config.toml
model = "segmentation model"
image_size = 64
horizontal_flip = false
output_stride = 8
eps = 1e-08
grad_clip = 3.0
final_lr_fraction = 0.01
warmup_steps = 1950
Rows from block 2 of a small segmentation model, named by matrix and row number. Rows with one number belong to one neuron. Each number is 128 + 32 x the weight over its row's rms, rounded and kept within 0 to 255. All counts start at 0. Numbers have three digits each.
After each neuron's rows are labels from the 100 images, of 14848, where the neuron reaches its highest value: "top examples" is what is common among them. Only what is clearly more common there than usual is listed. The data: simulated fluorescence microscopy of cells.
# fc1: MLP up (model.blocks.2.mlp.fc1.weight, 1024x256), inputs 0-85
# fc2: MLP down (model.blocks.2.mlp.fc2.weight, 256x1024, transposed), outputs 0-85

fc1.714:124130137125106127106113120138162140073051138091113120171128125160119200081181118172151094085142100129112128110096090119131164187135146134126152124196114098157095044170133183124126111133111136100169182103156126147076106109126108145135148106141129093103108137
fc2.714:140153119210067116133154135079072165159139137165130171142115135078102027119081118073135148184090163131179127124170069155110073101103119116156132125071134144098150222099127074114092114115148120148121058105146115128159141153138118072122121122134107150143093128
top examples: membrane rim

fc1.62:150132111178106107136153126142133092130158083089179147136098195137148078109132142128152154066124094142147068105138143127170141032077134103115140070114148123141132076147150110131107152061139123167113145138191199158110093168127131099126146105122145079138094096
fc2.62:105164123150096106075150091125054136118070125109131114123122094099101114101169104110108154057182169159057142111072096185144117141153144081100207133150059144109136138174097117151153148107077146155120147109171064134116132091118103158140197123109128164150146121
top examples: few cells; cells: one or two; cyan stain; membrane rim

fc1.270:091158173130128068153127173167130038033062118160129112103091148127097174115091105177092139163104134138138119111105137159124128123080187177096092119113129134123097140123109129144074110132114067103174178090119110100173123152146134169101134130171157190114127085
fc2.270:083115087155120158111127106116144125145154126086098106123150056149181125148155119095161086084144096124147145115144129096143114142117076065136141143140118132150189114112100176150104125075108098128144064183070155131070150061161093110157132113109140109108154092
top examples: ring around the nucleus; yellow stain

fc1.242:105156116096086154104124126083061088123090120144127098214124124153112148108154093150104206084199126114174122068165167136099169100115117128148137153121115179083130180077107125132155130145103155121133104064132126156130159118098134052126096196105164141125123210
fc2.242:132121155138199121148111168139161112186190129100129151172130169140129134159169113157105082166126127122133125148118111134132090111149133150148101062154149095149118118164135209129139078147146134135079144167114151127117092106137088141113127105109122120080152214
top examples: crowded; cells: ten or more; long thin cells

fc1.380:124148153157096133165091171147133165108146137142154145094097204122176144103153096198138137141117221146093096153111125101160113117099106158106112152125141160134136155109151102157182170121136062159098083097102132167147117108148067109150136108080138110139105152
fc2.380:088126116171110104101147159132178159129132127119130135120161109117089144153105084129119086108180105107119093099136137130118156156129134077128080150103156095124120167095129154104189100163112094139187103160113111119084106096128130123170135108146068124105135148
top examples: long thin cells; crowded; cells: ten or more

fc1.121:162111136183164087129167121101094179144147134095104131099099155124126184165131163127171117119110160126087124112109088190135140139152124096145102068126087140125144120132143128158132145088160124115138119121158059087108142125075183135128156142142133162148196105
fc2.121:169088148129081193113072169134145126084128142138176150129125100064113092120102152105130147123130119103099194144147113189080144070129146110086154124147127115120125114138143156112197133197144136125130171170160160101124127147134104136157139115100128126110105124
top examples: vacuoles; yellow stain

fc1.706:111127119130096184123158121177090141134124148130126126190058162137147083147111139130168145084080089111147156128134134143078137183137122154100113122090122162204170171152110154105182163150102066080085091119168169075110149160082096145124145132038138135094143119
fc2.706:157175115087130092078156124100129089129152163141155147116155146142137096125211152155091139047112114142183113144091115124127147074150098151141146149125143124120147103117115134085124104116136135166146147087103147133111122107110124135112117117214150094129081142
top examples: ring around the nucleus; magenta stain

fc1.317:124166043184133085114130112112072143117118094114106153155190161175140146178145177120124119144136139184098181119166120147154159105149110154115126143169165083200100096147143107101106146123130148141123169149162125105132122100127094105134111115154084189134136131
fc2.317:130116225099106154164078178122143119170089136131156127151090097092084130086127167109141139116144123045142056130122117177101105148128138122159111117125118149108131153113160147136104136141165157142164075091122118134106137135180134118104166126096134098171127135
top examples: red stain; ring around the nucleus

fc1.348:105105110209144122133125120172104130123091086089137142142126125084158201141095103129118135151080156135124073099143210084114125151102150129138126137082186164146196122168132136090116190157133130157124106150066146074096129081141117113127066121137120079105146111
fc2.348:137144186108128124113092123151149098069132172132135093115069112131157111177206152138180163137151095116170200181170110112133168084142044139146152084153171134131093190135073095185107047090100104155153151106121098155083138091122078150105203102115087127066138135
top examples: cyan stain; ring around the nucleus

fc1.206:099131132050196081110103100093166190160219122095177124056117126169123097142170109134084118123150114121133144089111113071147067091102147179121097116134150159137181173163060160165081189168173122147109131158112148106148138129142151223163149110114184143112135147
fc2.206:087068134176149159149150206171081087102064129186104131070087134143126209145112197153162139121093124163135127193165122121117138172159120130122148118089131084150093065094075132074087125116067146153141138151068127167124121131140125056139137149119117125113107161
top examples: few cells; cells: one or two; membrane rim

fc1.256:133045140152146103126186131102125113086149088125127094209160117086163165133138136158135155128156118141067190115136141123144090132141173138169099117123110094099088216135076176118138157167163127130149145107127165150195123125130131145137133128145176136159229095
fc2.256:104161141096128104130064101144099148170119149104108113181115148137096062134162109089162102122093098097120115091156150119156189111122130118058095110133117159115206085130127135165101100105104075103102058137132103067112155075125161178129131067046098174084082111
top examples: fragmented nuclei

fc1.210:176113147160147124162111166110100108155061188128137120124102085130155154111153123193104095122106085182103075127098146136152096158107060121111130096122153101110147119129082121138140084128130099111088186096123131141045117091149106138116174150135126101102107151
fc2.210:168155130097107110174101136144123146185175126140108134109119121122157110148119074161085157117150122110098110133114176153073208157151185215164085167110070115151114149172114151126134140162172139143112143161108167133140152183109106108174144144130129139184095141
top examples: few cells; cells: one or two; membrane rim

fc1.333:120086139116173166191058072135186183111136110120170086130122166140134084084190122116154097096085144164120119180109149150144168118092085107156136132117093129131133191061147064126152119136146094085073114174189124101141116155116171129165103136111101095144091187
fc2.333:117121118087084102069130162142039203144104153080095169124051139112144170103110143158089132151168150113157102128197131154097113075135173137107158127111121113149107106202081151180156136095125153178107153085159126146113132123104106139102116121141118113157147131
top examples: crowded; cells: ten or more

fc1.662:107070146142128130161129118139106109123171179146091115060151188141177102099138099108127094106131145114057149099111144174137128083108064088096117118161143118106085118088150137147121140138134132136194100148179098162114141100159116112120087123099133119182139167
fc2.662:097166124137200129092143146097120130114140098122151155091104114172129146170078153116108156108149107131130155193132134159120110108115186152156102169126113172146151157148131120127107100123180100115119166153172146118136120140068137129132101130167111121089089164
top examples: yellow stain; ring around the nucleus

fc1.81:095101138130125121157135121131107101179225164135102145107143092134138117099101071105075090106143130122071146100100156144131115140112095109132081148158077109158149131099127124106068092124101129154112111119209119172132130118163092124124136144159101071158153145
fc2.81:125126139171133120083139108131164088060088119158121114093129187128133152158168045136162140122143137157182119163156161164144120129150146135103093079107190152084083144155130093138085159124165110115113123097181105092124138132054173134110092095135155175129112130
top examples: yellow stain; crowded; cells: ten or more; vacuoles

fc1.398:121162129141066164140115123088134124156107137139095149124136179109139153090125102136087158123173157068119120136154101108159115145137114084111077097122138091065123106095146157140111136104134129133163151100146118160161126138127118149133111108107098173185092068
fc2.398:123207089148122140094071072135064123113165163092094095127139076161071155053141082134086169121139108132136163050082118143122112147164118065155182073182107110101143187167138157098144180084113131140189156114171071140178162107088075171108138117150144159135143131
top examples: few cells; cells: one or two; magenta stain; cyan stain

fc1.643:115168109127147096132050132172161128111089154095106132156138107096128132124221063144102118157107165112156117148090205148144113092164135147122111133117156099150109097064148154197085096139109173132046084162080142104130139140118083121150150142092093113166080131
fc2.643:103054151138152088114177134089160134099122133128173150116140127131053102153025036098183108070152104129209147124150113127147106125083114134155065097114107143115102149181128086068142121119124152151106137130083122108128142082160121151093108104171186148088098115
top examples: yellow stain; vacuoles

fc1.183:103148100176119105126113137088122119086117138133151104086108146112088108152158149131090097108145181082158148106128123186119143081140102124124144129166083143118095151137120164103119105105169138174144155126147130100158094131140146149100149107132072118097130120
fc2.183:097086104125148152173138094153121127117106107137128098164150184129164176100089136113168138150105097153096210172118106110202101177140173143086139182111160168154093071138125100153075162105112118072108131109136114104102113091131112160167115104102235144116122105
top examples: cells: six to nine

fc1.650:130184106158167217134174115137131064135069116168135143142076076111065062103122074101127132122139149115112119154150152133125110103101162191105110109164088121133121108133113185161110127135151137131112100154154122161133150130160100145127144151098090114170123084
fc2.650:117100145117136067105125143132142099089138158120118060137133141148110158163136122146104180123142155176112125093115126154112145126100082128179126138094171103117126111130106098107182120137106129132100184156128134124141152122105141147129112104165126156138158138
top examples: crowded; cells: ten or more

fc1.308:125070137087119166184097084137128107100117105186143099108086208122134115110126111089082161124137139114101182228120112110109114153128136162156142148102084119157153155110167171123157066121106072133151109139137125133149151116084108125094110123097139122139064144
fc2.308:159135179142143109069146145120128051128141160132104159133119046131186136179138160161161138115177103136106127127178080126149098105155142171117163120116105110133055114204104109117165142149137145111075124066129105191101068130140134133119150127103149075157174148
top examples: cyan stain

fc1.290:126149141094102164153196110077054138062156132141089107110159211128114160110109067125125125113134153158119069083119223073166123152116150140114114117149124168137203133170134132116122163101154202166240138078176037152108155101188106145098132152137071141096148143
fc2.290:118063079125130122105108095143174130131076184128216091148098125105127119134157150069130086125147076107116154126145100062058121104111136142115123063130116183128105124116089138133131100126123144103082103199158111099125101129086166147102160138157134127155066143
top examples: vacuoles; membrane rim

fc1.25:111104119118127141111194107165178081144178126150125086175137170136073143114101139143088117117165103159095174131141173157172117165158109108120136153090150193105110163127146135196091132168075117165124161146122151113139160138105155161192122149143087099138137103
fc2.25:126106142074167127166066146158133108110147130154119172150157060106113129135169152150129101106118177167143130153155108143117132062139173174151206104139086108124130122194149139034131087144163140107120168128151128103156126138121118152150090109153139161080137143
top examples: ring around the nucleus; magenta stain; cyan stain

fc1.676:091116133114115130123118123142141109130101103137144140123123120127163105101105123200174124112209156134127112130171132096116110094143021151147121114109080140138122103089077142104127098157092148048103163146085161158138124124111151125122114161108106156122177092
fc2.676:117181113127156156104127177137147171122115112148179136069119049096082112128113144105038163014169106139107088162069158043109166133171130139157136109070086079169127144139119143125106129163102146168113143066112105119145131161153142152157142110101181081134120102
top examples: few cells; cells: one or two

fc1.157:082181126146126142161159137131120118140073142169157145063114100198109136091114138091087114116117111121140209062104114123117159129152112130115130118076025168170095084112189142111104097087072085099169113168126135131076192170113058107182094122089159056114079152
fc2.157:056154119106169132118109103146138131116173052131065079099133172091188138133164121131121153198163131146085073172150169146148118131086114142128168157151141121089156102176130119128095139164186094185094098128117089140142092082151166108096100111095069159155121126
top examples: membrane rim; ring around the nucleus

fc1.680:148162104112109110123162192095153133053018127106125099137092123163107171142137135128145167134112101165183088163155075141091111146134106131166138110138109131094149103134147150143149133130100109152156093143162155126104138128107170076163147093181102164133136139
fc2.680:163144152177158104132096125130074150157142143188097112161182128145059111150134150118115083103099159111107172114146121120123171186086189116082136096132105128168105073122201116097137123102114136116130160087119145125161078081152107154099124151070105131133127119
top examples: vacuoles

fc1.673:158116157160151068113102144104147175103132155106094114083163069132155139106155165112109154099169129122114101149143130110135151084153065092121125139161120130155121102128136095111171188152116138124099119146138114118129154143129150147166104134172096101179147127
fc2.673:128096128104114142123143178071111112100083102134092109126093169145116112143116150119155155123107120121089120068066146144154143132135192180131121188079135113069121139163114082103189071157112116121193135127193154117123115147113124150090131154134175142087127109
top examples: crowded; cells: ten or more; yellow stain; fragmented nuclei

fc1.742:113130168113153075101084091079122200096093141111125125091114129075102146113107075161097108124106080167165142175107120116158130123136123126185098135159102119152165120090107134093090136136075117123136144178129152122166154088064122147126122100133096128072084247
fc2.742:088121120123062139131167140132161094176168123154095102143134152127172111154116058102115155071109091152138096102170084158092119139088079093153130146130140111099087094148129163150093156155182118155052138130113112093139123121171118088130106191144166174170130178
top examples: vacuoles

fc1.178:107175077179106059127159134129132156093031115126123126092145087176107051075157137121179160102151087136083144166136141072109109113086125095112177160109120128156134206092122143121150173122100148108031123186065160122125133101180102112146149110084123099111126098
fc2.178:121071128110098143114111093082102072147200172139146118116115138126149169155048143148093098092153164114154170103162180143141128171156153117095107112099099138134121113120144151156148159160160111140170101161134126122146159148116134100148127152111126134148129122
top examples: few cells; cells: one or two; ring around the nucleus; yellow stain

fc1.468:144095114132089110135078174107136127157076161095078120145154187130134114102138096147130061148134089136104138107126114180134110112099074143107098143156114111127108143108160072100059085118127099181130122120139134215122134107153060133139131140128165112149142182
fc2.468:097172129138206171153164110146113101065173140135202147114106093147143172157135169138097209106098165108172126146125140194119132107151156134122102070090130148107149137102173171141129135120107114101103144131160121105131115128097167105110106127145095136074114131
top examples: cyan stain

fc1.622:119165169151115198162134117189121154053094139100194095157102166133179111107153119107112092104071112145141097161131108141119170128172117140128183097131072098157141111104129156076135204108104137194172118143188092163197148162076132124115135177122150162119118113
fc2.622:133126072166097115091095111141130140138151149127114122080083172185131171133163129138127194136093115117172130041097057136127097119118089114176168088139082159087094173161101157089132147104099114096159107094132119112099137061141115149154145109114158113076128108
top examples: magenta stain; long thin cells

fc1.294:105134176119099161138142137141116083119174149132103137151134145125072153112107138096176111109128132157117139151116156005077123180151085143125129164139189144075139154139072156192106142093089109106069168107143152197140087098125106077117183126118117166117152094
fc2.294:093147139148114111181141142089157134117117112128079090138125115146127105170162163107116134135064108069098092145138145132133131136105174106143126142175106107113100138150083093088102099144156084145148134181130117054151082158091195157148088132094124138108144130
top examples: red stain; long thin cells

fc1.524:086133125167149142100155150121140129116116137117123073105118112116176185148145123128123120079152209133207184134091084172105125197172099162172181160139091136170115104177108137121059132120157160070209123153143130145121097123135125141108079117185125147137098095
fc2.524:081149154185115156166118142137132147132159126125114148084125142124073066089177156161091157197131069119031072122139119142142118098117060082092129140125131074071115128037111106121091063143104137197111092097089121197142158106165134134122159131063116128103140143
top examples: yellow stain; long thin cells

fc1.298:107135000171144137092111149100124098081131077091115161117167125130178181162113172089104119137129123156141187111139127155123123121161141168130155081143151142134147133131156138114097080119152106159077145133118135144134102078105111137119168091129103179137142163
fc2.298:140139196074167144143107131115113149160102149128179064137099096180097090111147145146179152074100126086104118109120091136130156120104114130119122165095150120156123100122125181141120162165161152156146114087155147105145187177189135124148144155138160109149135132
top examples: magenta stain; ring around the nucleus

fc1.429:123130118103175182183167129101132149097150124127131198137120095163050121138137137156123118097167126122094186063105153114128110118144071121087137074162185126134150119103130133153094217151115109101091124143125165160069139137120105122132116166110197134119144165
fc2.429:129131146168121098094120154122131095122097098014109078184158139152164063173113145128099138089151125179150117075165173136165084141162130155171095144097109177104132166166071162096063070151157137136192135077159106110166086101144175096152113140139107136160104113
top examples: crowded; cells: ten or more

fc1.623:102089178129150089100122116111179217068218036145148147104146175128130166138181167110151083113168120114140126115142085160071127177159073109161076181062096125110108125171102116139177168136190158109112136098152139171154136084132103168123159069149119087090117191
fc2.623:106121190112134167170103150112120090151070201077102113062103099153091121122071136154061183155165090156093156122146081188145152130154101093110108093206194164125120111130103122133147073148052188130163090123122114138189142162133136081147102174085111175092132162
top examples: cells: six to nine

fc1.341:119072124119109136127147101127135083141255083173119139122151130139149094135184111166126132140143207071110167185110088156148125126154180119134136113093164174162104205121146150100161113116108127097087121059139130154113125123132153160120094110123157108117121090
fc2.341:149151141157116092082081165099088202134081152109104116118113111119138159165105085111127156052143124175164133090145114135077195126164123110081165100122087123110132100169154144110145144125176075136131131212126119115123161136075094065164137152162137124167105097
top examples: red stain; membrane rim

fc1.634:190147118109112160118156162092108096138141051113133101163173147147220107095190125159138144109138184114142116112156132117115119116140113134103102125125157119106139145062097125147092130107156142161200103142129094128101121081176152070130163128144148176135157175
fc2.634:126114059111181102166150110079151097243092153142131144128118115143087146110124149149100081087086151099097171147062145167088165109095099124122139190090099078093118117167133130146096102168145145135106104111120163139115090175144091185192156092120169112111164196
top examples: yellow stain; long thin cells; ring around the nucleus

fc1.163:164103147149142149182115184110120099154117132157091112066125147123109135104126183135149117067078110105178095131128028096156088092113075095138163087128075147117109076123182149143119114116099095112112172107126146137060092110142092134112135131145129147120110194
fc2.163:182111125118142058153097164099112151171095069105139161108145066110128190150162130119137102138142110143080121100123031090104165097141201160093155147107158130123135182168159152117114144106135096143105138188132139077158157141127115095160172132114096125065138169
top examples: yellow stain; ring around the nucleus

fc1.514:127117109156126097133143159170134139061128097161140083125146069158193149126127125144203134138115104150174159121099122143142140142106120123141093150172107091134073101165093142120111094109131107095162142102124073100101113070168141166163084133132068064077100163
fc2.514:136138146108158163117144102137184149157099158128140145169120137170131095126138088043073126130133123078134123164102130107158096154187122085123128079094139160134157081127140139166080160123105141147135094157134139129129141126093140124106101135067132163156098167
top examples: few cells; cells: one or two; membrane rim

fc1.453:094155161159119140188122175115127168119127186118140179122102138134162146124153142162075164135088168094120162104164061169141105107099171090148146129061104095141166170111110092116131182127111094166091044134104171117165159098207177092068171090168106150101095141
fc2.453:091130109143154108114117119117147097161156126154092127155135196172134111163126145075151147076161051138137137120144113162093184165138147095129093092165137088099075090194146120115172176124094151157149220124130128099116204156047136148112189138168126152125146149
top examples: membrane rim

fc1.515:170121131116099175091163130125100127136168197171124167064179105135067102081105153148124142118106117046090153137152088144104131106147111126102185123163124129115143153126115189129110148137123089137115119094136116117181083125125166087169169097228167073108116106
fc2.515:174116137105081112169141181178073140182164121180159186094066144132111120173192128097176116166088139120134126052138156115128119143133180181106186129125114108118060073116124088139170122168164105081141186186167144078134192146113097145127142167106134145177140133
top examples: out of focus

fc1.3:134154067121127156130112116131140117122135106129103161119125110141134093041145126161225130139106172119134143097152149179156085117138176089147195104173094108149121109112118151088134177108125165053113124134108103119101092100124182073147172207103132108104157114
fc2.3:122128064057154212102141107096065134148098156105118121134061154155087126116098112044194128132105155124103127126177124165159136128155094135127172165153122076119115136168120132140067074093170095127159134110172202180134184172105144133075164167154194099091100138
top examples: fragmented nuclei; crowded; cells: ten or more

fc1.431:096106116184171087095162133095151139095140097063116172147130138105133184159137119159166142110121110126131097128094128142174129142142118145148104083138141143143078181116103150148133126125116128082070079183141173179092131163041166117182115133141104140152077160
fc2.431:125108108113108143106105106142099146132127173109083122152152093075137058114147144073087119140117082132109101102139098079100141133152101122140145139120078111119144138129140116086132150105194112150234158055120086146125127073186123117109175181094145100131145138
top examples: yellow stain; ring around the nucleus

fc1.672:183168107169123098127097124130123144098083171109114116102150156161104124143111158130102152083063124161137105180141119039061122123181108172137158165079121105122143086178121136084114194129077082110090122134189149131127101160168131102118114154192127113112171130
fc2.672:176094131063161132112186094115074090152095078135151095110115122090117082108137137137164119121166120115088109115158119065222131119093122096065121134141182104145113147105156141151212092113175087100152106169084100127122094103165102112122148167142155141135130078
top examples: red stain; membrane rim

fc1.239:170138117239106173124122142124093093148043125139145073156122132139135134052151141156063079145131145122146117083098141056161096137159178165173122134137100046142108124136145110111161093169125144127153091130121130116150116162092086119156150111110139128158115203
fc2.239:099141135171175076148158136143123229121128121079141140150158122138159154123150176114147182124093181112121177118146130149130141134076084125095131104111163150119168129150093155079128139151150132144113171086135148165145162071120143091092103108161157167135122116
top examples: crowded; cells: ten or more

fc1.337:127168100123192085168177125138077070151135124197131090081115098093092115079111158106076132126087185099100162170113131117085097147148151057116119117183059137139086093096155120118096110192095114148122119117115162117147145202144145165128075145158213185127119161
fc2.337:165099175123094148101144131133148162116104112082060137064176111115121133183142108125166092147200093106153145135098160106166123131164049155147128131085198075104159169105124138143091178090148140141174089175092120166130132102151133107079211133123052106198127143
top examples: ring around the nucleus

fc1.111:134141167154163141127149157124125084133150173153126115109101223117156146112136122108091111173113181096084171089122118117164139100143098160098158150113092130080122088133126136152094129139080115129122133108083219158116144163136167164138160182105154168073148146
fc2.111:157137074140116136174082056194134073129111103130172173128191084152108084107130089140095143047076120191166140176123137157118141127126169073137131176093105092130130107090129108119152116166153094135118140198118114096167098128147112115184148099137071114202126103
top examples: magenta stain; membrane rim; fibres

fc1.371:120177121125179134155078179120138112068108107068130173100055099148181107092143126112178110146101107126054082148125177094109132063122116107119122140126089078094106169071106095090110122159109107101153156169127085136110091127170118105096053077070094123149132108
fc2.371:140122117168133070064167083149119118218152121116119063087173151142060128153090176155077147106208139084133165139105117126178130133117112136139125107152157170153134090152100197130073117127149090178123128174133188125104150130090189128142185169169127119113163103
top examples: fragmented nuclei

fc1.353:102122155154150084135150110136123105126061125146123134122095174128156161159128129133132131137165116130099127133144119117131110127107161163142198105179161149164076110192129094125119099094087141084155112148120152157156138104152126062160102162181163149158144101
fc2.353:138132112133082134140154145141167131108156114089131140126139151123114176111112109139123099126039173136156057090094108097136112069088090079183183171122059099107190117083082114092126089135095142142175140153134113094120109101141126154089155153107139122155112145
top examples: out of focus; crowded; cells: ten or more

fc1.732:106148102118181170186113100135112095168139139130102104123113095170111171180140147126167083082096128113076111083140092168111129172103093118114148117123118107087113120080103119134110103102108149120046126112129173160098081109125197132145106136168127125119154168
fc2.732:178099167115110101116143166101123121136114142124124179126114143077105104095085095144155165176101131167123141187195170158074144114153157136138104181122122147154151101153133107130128085160117069151165165179132143100166183096216128125138126090118115089243157112
top examples: out of focus; fibres; ring around the nucleus

fc1.723:163137172108106095120122121146080081133092212127135147118107169122151159107166112129134137114135093104115108187178144091151077105105178138132068173160173132075104161127218104160123161120124135147096115081095160119162108139106121128103117110099110152091179102
fc2.723:135148117177141132138130129157160156134166171132098091128130111131137131208092088138104141122131103160112110048086087090094144122163123157144066139053056105173170110123218139101181081153189179129115156162095078133162089138176138125157095114146148086161108150
top examples: crowded; cells: ten or more; ring around the nucleus; yellow stain

fc1.104:151183106075116203138173096091107061154138083208108127132072081111049115108124154169104187130175129102126140136081136138156143139114129164112161151144112160133079126121149163133161093046123158144129132103129057137106087119141115051097175120144100108129177156
fc2.104:138083156132148040146137164198153138147113081051168119180142146158137126121181135092145092110119101125165080113120108132095108129121135054150141154137128085125240115155133156099204169145096160125143121120151187123100163176111159173138094121123139169105171142
top examples: long thin cells

fc1.328:143159141102153120096079157094137120120188142152176157110047150173100089095157148189154162070146148147098134172151119163094143039127155081185124130128121122131080111105157093154143105092132178122126074113175101124138116128128168142131123165117171165096062107
fc2.328:124088114136079091137219096158152114153133164173047135116156207095129134150141115168156129119093131121121150142159038135162096133112102188115100130136120120092164192109144118118098141163131125142150168089151166117125149117111118183111143139130113178161144142
top examples: fragmented nuclei

fc1.417:154124154120122119141104161219116137110126115139178114168167143137197147096154114136126110109124182149160142100078076157176129093121123134123105122108124143103146172104121163146161138057119126106153113092164144108169142120085108124133116076108154090173147091
fc2.417:174146149194087118162170159086132160133097096119102090143118205079129164095070124117133188113144143147143121134214116148097133113156119128171124158118109131111067174152141159087178066176126060123145087160147106210138146100133078146150115113134142143088154187
top examples: long thin cells

fc1.648:166166118143142127087128133099160112156158121139133124167128153093105116155138138128080115000129177135141079123190180145138102113137134103151139178159093054138097154151116134132101064173169173111124101132174125075154089131123071110134142189123112150157122153
fc2.648:132108138138134101165151082126109142152094115094181100153198089155085135115137195100109163179156092066129132158185194173111169138138081150141099123113134181160166095098122132056132142102102154136163138091190133161171121179110166180102159055133135145101134144
top examples: red stain; ring around the nucleus

fc1.519:122108124132160135130150179120138137102089100127097110134134139159138089052078160152178129140150169131142145144125176120145158164063095099154157149070115112117133119161106136127124137164138097126126103142116088120072125094101120155152140146099116105132134129
fc2.519:100133181094106138125091047092150154102116136063143073123130094116104159155166181119096103114131092124096172136128176122103103125102207118079165092164155167112097146120079108117102132096095060159110153034170129153156089164100125111141070103177113138122167122
top examples: cyan stain; membrane rim; vacuoles

fc1.89:131147139048094109120112160134133087154144099205132139115108130118168134170174101179135107158114140123133143186138082155134094148155093176149177166123164188109147103135090169183115100154096096084148134108136173107121149083159173105147113094145164141131100078
fc2.89:157095122166079158103073145142121071139133127098091128115102130150101137136100125092092161143154155149141067105141129169155126094140125101127168135125092079145154137133129126090134090138144111157129140148156136109121114078145109114114133161087119154155085109
top examples: red stain; membrane rim

fc1.641:054174150140068123174142105150145132129095112164051122076137107062134161136180168107125140100109141151143100121142155115169114169167110098083101166146162147083136061198126163149130106122154086180169122146131164108152112161098161176145140130099139157048143095
fc2.641:105101084153178140106159115104145084138140128150194105103138120155129127123014174120185128113167112106137152113084148138107105122088159134152131085115113058155123142127132122122123105118085037119064146098145086125122138116130128095130152161130123103175092109
top examples: cyan stain; ring around the nucleus

fc1.45:165115141087101185077155093097171152120173130087139118124125140105109147084109123149175095156046145131115177115107101067117123122132116145121112147069127149097081140063136175154112142059132130118101126128101059148123049102089141148119128121147106153111106154
fc2.45:123154151134095155117090177083092091168130143149144108125108118124124115191097096112106132127074129115165119160119129209146117123168172104135128118160115172170103178134115144096116144166152141152184108106059222128154144120161126139133171189096145113162144135
top examples: membrane rim

fc1.107:137090157152132121110111172138115125156128119099116118142102102104146110115146146108099101097103149094160136163104096123184146106155100043143098135136163147179131086101158097102141102108178130089138166078120154139163117144109147146157141129135113117175173083
fc2.107:125156123152119056125192122144157169156106143181191097130150182136166124123106147144125133106168166157136160119135124105080084155146180198129156140147163136096112160177098145141113123171126160124103139196159138136148150116134128157121144137142110140104112150
top examples: cyan stain; crowded; cells: ten or more; vacuoles

fc1.420:135158140123127224164132124146132160110190152113071107132063115076173160116122146135109107122104074091142158121164156170159114127169076122144115178150121144156178136165186169156085101145125171118081080128152108164095078141162119127122097094076189210152159144
fc2.420:066102122121080136118147153132155158192097139096123121097111099136162142194153118093160073083135089155136170119131146129137139105128169090091138096100169150150081151124150140142092146112148124116105079102143073129111188210100113135068129134132059054087104166
top examples: fragmented nuclei; yellow stain

fc1.645:085108085146165059082140133133119103126134093117126116124125156132112097158122145111071136128127127151109134136148154150117138108087124141155131124156071137125129108181118106104146053174156139110087172110129140134118120093156146128151180101146154192092137147
fc2.645:099137186109075193166098141117117136107096179152139138140137096099106192085136136135176137147111146058111118092115106171143105133163114133146104127114157136154125143142118169184164161104092107123153074152107141121107125156138087131107131141116143081177106128
top examples: red stain; ring around the nucleus